From a checkpoint of a small model that answers yes/no questions on an image's attributes: batches of 48, trained on pixel-art sprites of 400 made-up characters on tiled backdrops.
Rows from block 5 of the fusion encoder of a small model that answers yes/no questions on an image's attributes, named by matrix and row number. Rows with one number belong to one neuron. Each number is 128 + 24 x the weight over its row's rms, rounded and kept within 0 to 255. All counts start at 0. After the name is the row's rms in percent of the matrix's.
After each neuron's rows are labels from the 100 texts, of 14976, where the neuron reaches its highest value: "tokens" is the input token at the peak. Only what is clearly more common there than usual is listed. The data: pixel-art sprites of 400 made-up characters on tiled backdrops.
# fc1: MLP up (fusion_encoder.blocks.5.mlp.fc1.weight, 768x192), inputs 0-95
# fc2: MLP down (fusion_encoder.blocks.5.mlp.fc2.weight, 192x768, transposed), outputs 0-95

fc1.374 089 [ 90 177 130 151 141 162 102 102 102 162 144 154 141 114 130 126 116 142 143 120 117 125  86 143 115 162  89 124 142 150 143 115 140  82 103 166 130 149  99  97 167  92 114 128 153 135  95 130 104  95 113 123 109 102 118 129 133 136 111  88 129 128 173 182 147 101 120  78  94 134 137 110 139 113 111 169  91 170 148 122 149 141 163 120 182 132 166 124 137 117 115 118 177 108 109 147]
fc2.374 084 [108  84  92 119 115 115 156 140 117 159 123 113  87 149 137 132 128 115 101 149 154 172 140 113 102 159 126 116 147 140 102 110 118 152 148 138 149 125 178 121 148 116 151 136 105 151 106 123 134 149 117 187 126 122 132 116 107  96 152  84 156 133 124 147 165 144 106 153 125  92 157 117 125  91 146 129 135 118  87 120 122 130 139 151 143 125 123  80  91 136 114 172 141 142 122 140]
tokens: "upper left"

fc1.676 092 [158 105 131 142 119 138 163 140 149 134 107 180  98 101 106 142 123 126  79 108 142  89 162 146 162 142 102  90 109 129 144 104 175  87 113 147 152 106 131 132 140 142 139 152 155  98 118 139  96 139 133 131 139 141 173 179 143 140  88 125 116 171 136 133 120 125 114 101  84 107 128 131 175 144 107 107 131 161 108 108 146 130  81 103 130 100 165 151 153 108 175 111 148 109  97 133]
fc2.676 120 [ 99 138  72 104 132  98 153 124 108 135 127  78 129 138 160 155 150 136 131 146 145 119  49 129 135 101 128 149 147 152 118 154 129 130 166 110 148 152 112 123 119 148  71 122  74 146 117 114 134 105 109 149 101 191 108 157 144 157  96 178 186 122 150  85 128 165 111 141 111 167 130 110 120 138 116 135 140 137 170 124 153 153 154 135 139 146  76  84 110 107 108 132 137 161 146 138]
tokens: "upper right"

fc1.145 085 [117 139 177 115 127 167 156 112 142 151 102  97 133 110 162 141 103 152 133 140 156 148 155 120 104 102 105 138 130 132 124 169 131 106 139 130  89 148 163  93 137 118 111 118 130 134 148  82 119 156 121 122 121 135 131 160 104 117 134  94 102 137 132 140 141 121 131 153 128 138 110 148 163 123 101 150 133 156 175 150 117 107 151 138 147 140 161 162 120  71 150 145 162 157  91 149]
fc2.145 089 [161 134 116 132 151 118 144 155  81 109  88 144 126 140  86 138 125 102 193 113 147 112  94 138 184 142 154 131 155 109  95 109 101 129 134 131 127 147 117 141 155 137 175 147 157  80 126 120 139 122 150 150 133 122 157 123 137 131 147 122 116 122 117 114 134 138 114 133 120 119 127 128 164 133 138 143 121 108 122 151 118 150 112 129 121  81 136 116 144 133 137 106 144 107 130  90]
tokens: "brown"

fc1.215 099 [152  91 100  80 136 122 141 160  97  85 134 131 112 132 116 126 187 112 139 129 118 117 128 183 146 101 134 154 125 100 102 105 148 106 133 118  94 150 124 117 126 115 142 171 185 135 128 152 129 123 135 123 111 140 138 124 127 124 111 145 151 115 106 126 134 150 164 154 134 150 138 107 151 104 141 117 173  92 127 134 153 142  86  95 156 117 101 123 158 124 127 110 134 136  98 135]
fc2.215 133 [112 143 123 160 113 121 154  89 168 121 112 147 153 132 139 189  89 135 132 150 102 133 115 121 142 127 140 125 166 161 113 135 116 146 160  98 113 124 138 141  98 157 119 113 125 151 116 138 108 127 149 111  85 140 136 133 153 117 140 132 135 118 113 140  78 109  90 165 110 157 165 141 147 186  83  96 174 154 146 121 144 140 104  93 116 118 130 161  66 136 149 142 116 114 120 118]
tokens: "upper left"

fc1.351 081 [115 128  95 109 149 194 126 111 132 157 139 114 132  97 127 124 145 110 144 120 169 123 137 162  67 141 140 141 139 131 136 153 165  99 171 152 131 150 120 139 142 141 145 136  86 147 137 131 178 138 117 146 150 199 155 127 108 141 124  93 141 114 133  98 146 116 124 122 176 148 119 167 144 140 118 136 104 151 181 170 122 109  90 125 151  97 137 123 140 156 150 132 155 129 120 129]
fc2.351 082 [123 128  92 163 104  65 109 148 125 116 143 129 142 149 158 133 118 157  99 120 121 173 146 177 129 161 151 130 113 147  88 109  70 121 122 153 156 129 147 141  95 169 139 159 150 125 130 157 103 125 142 134 158 109 120 136 142 139 125 176 101 139 122 132 120 161 129 141 120 122 129 113  93 128 157 100  91 152 116 115 112 155 147 114 149 129 129 120 125 125 131 110 110 143 168 145]
tokens: "upper right"; "upper left"

fc1.731 093 [156 121 105  85 112 129 137 134 172 134 111 103 150  89  77 105  85 107 114 135  89 104 129 144 114 119 101  83 154 167 116 135 128 152 135 122 124 129  78  89 102 128 173 119 155 106 124 145 127 139 158  99 153 147 133 138 123 169 142 154 130  91 119 104 169 147 127 145  72 153 140 130 111 104 116 127 154 130 131 118 154 169 131 111 136 119 154 115 161 100 159 177 116 140 161  96]
fc2.731 096 [106 107 140 117 145 141 150 144 146 143  94 144 156 107 144 161 112 122 136 108 155 134 122 143 152 108 126 205 104 151 157 102 118 178 135 143 106 118 123 167 139 120 132 115 126 130  97 108 128 127 133 131 152 122 144 111 155 120 132  61 106 186 163 116 141 105 149 145 176 121 133 138 110 123 127 163 119 136 141 157 113 132 100 136 158 160 106 192 106 117 149 154 122 145 146  94]
tokens: "upper left"

fc1.67 093 [144 132 156 106 130 160 104 120 116 112 156 129 106  94 101 161 132 164 151 131 123 139 108 148 129 135 110  87 117 141 178 135 148 103 114  93 129 141 124 158 100 119 129 131 104 129 127 101 152 140  96 108 135 121 183 137 159 152 110 130 124 136 140 131 185 143  93 157 107 119 113 104 158 149  84  98 144 138 115 156 153 155  67 105 152 107 124 148  91 131 161 141 117  95 142  96]
fc2.67 079 [116 134 149 126 168 149 177 141 129 145 115 151 138 145 158 138 126  93 121 123 143 161  87 108 113 132 152 126  97 168 125 141 145 177 150 145 105 146 130 118  70 154 135 150 100  94  97 159 153 141 152  99 101 139  87 104 166  93 114 140 118 152  79 122 116 138 114 108 146 106 177 132 145 156 119 138 110 139 166 118 126 144 151 115  67 124 126 102 115 123 141 116 115 141 152 157]
tokens: "brown"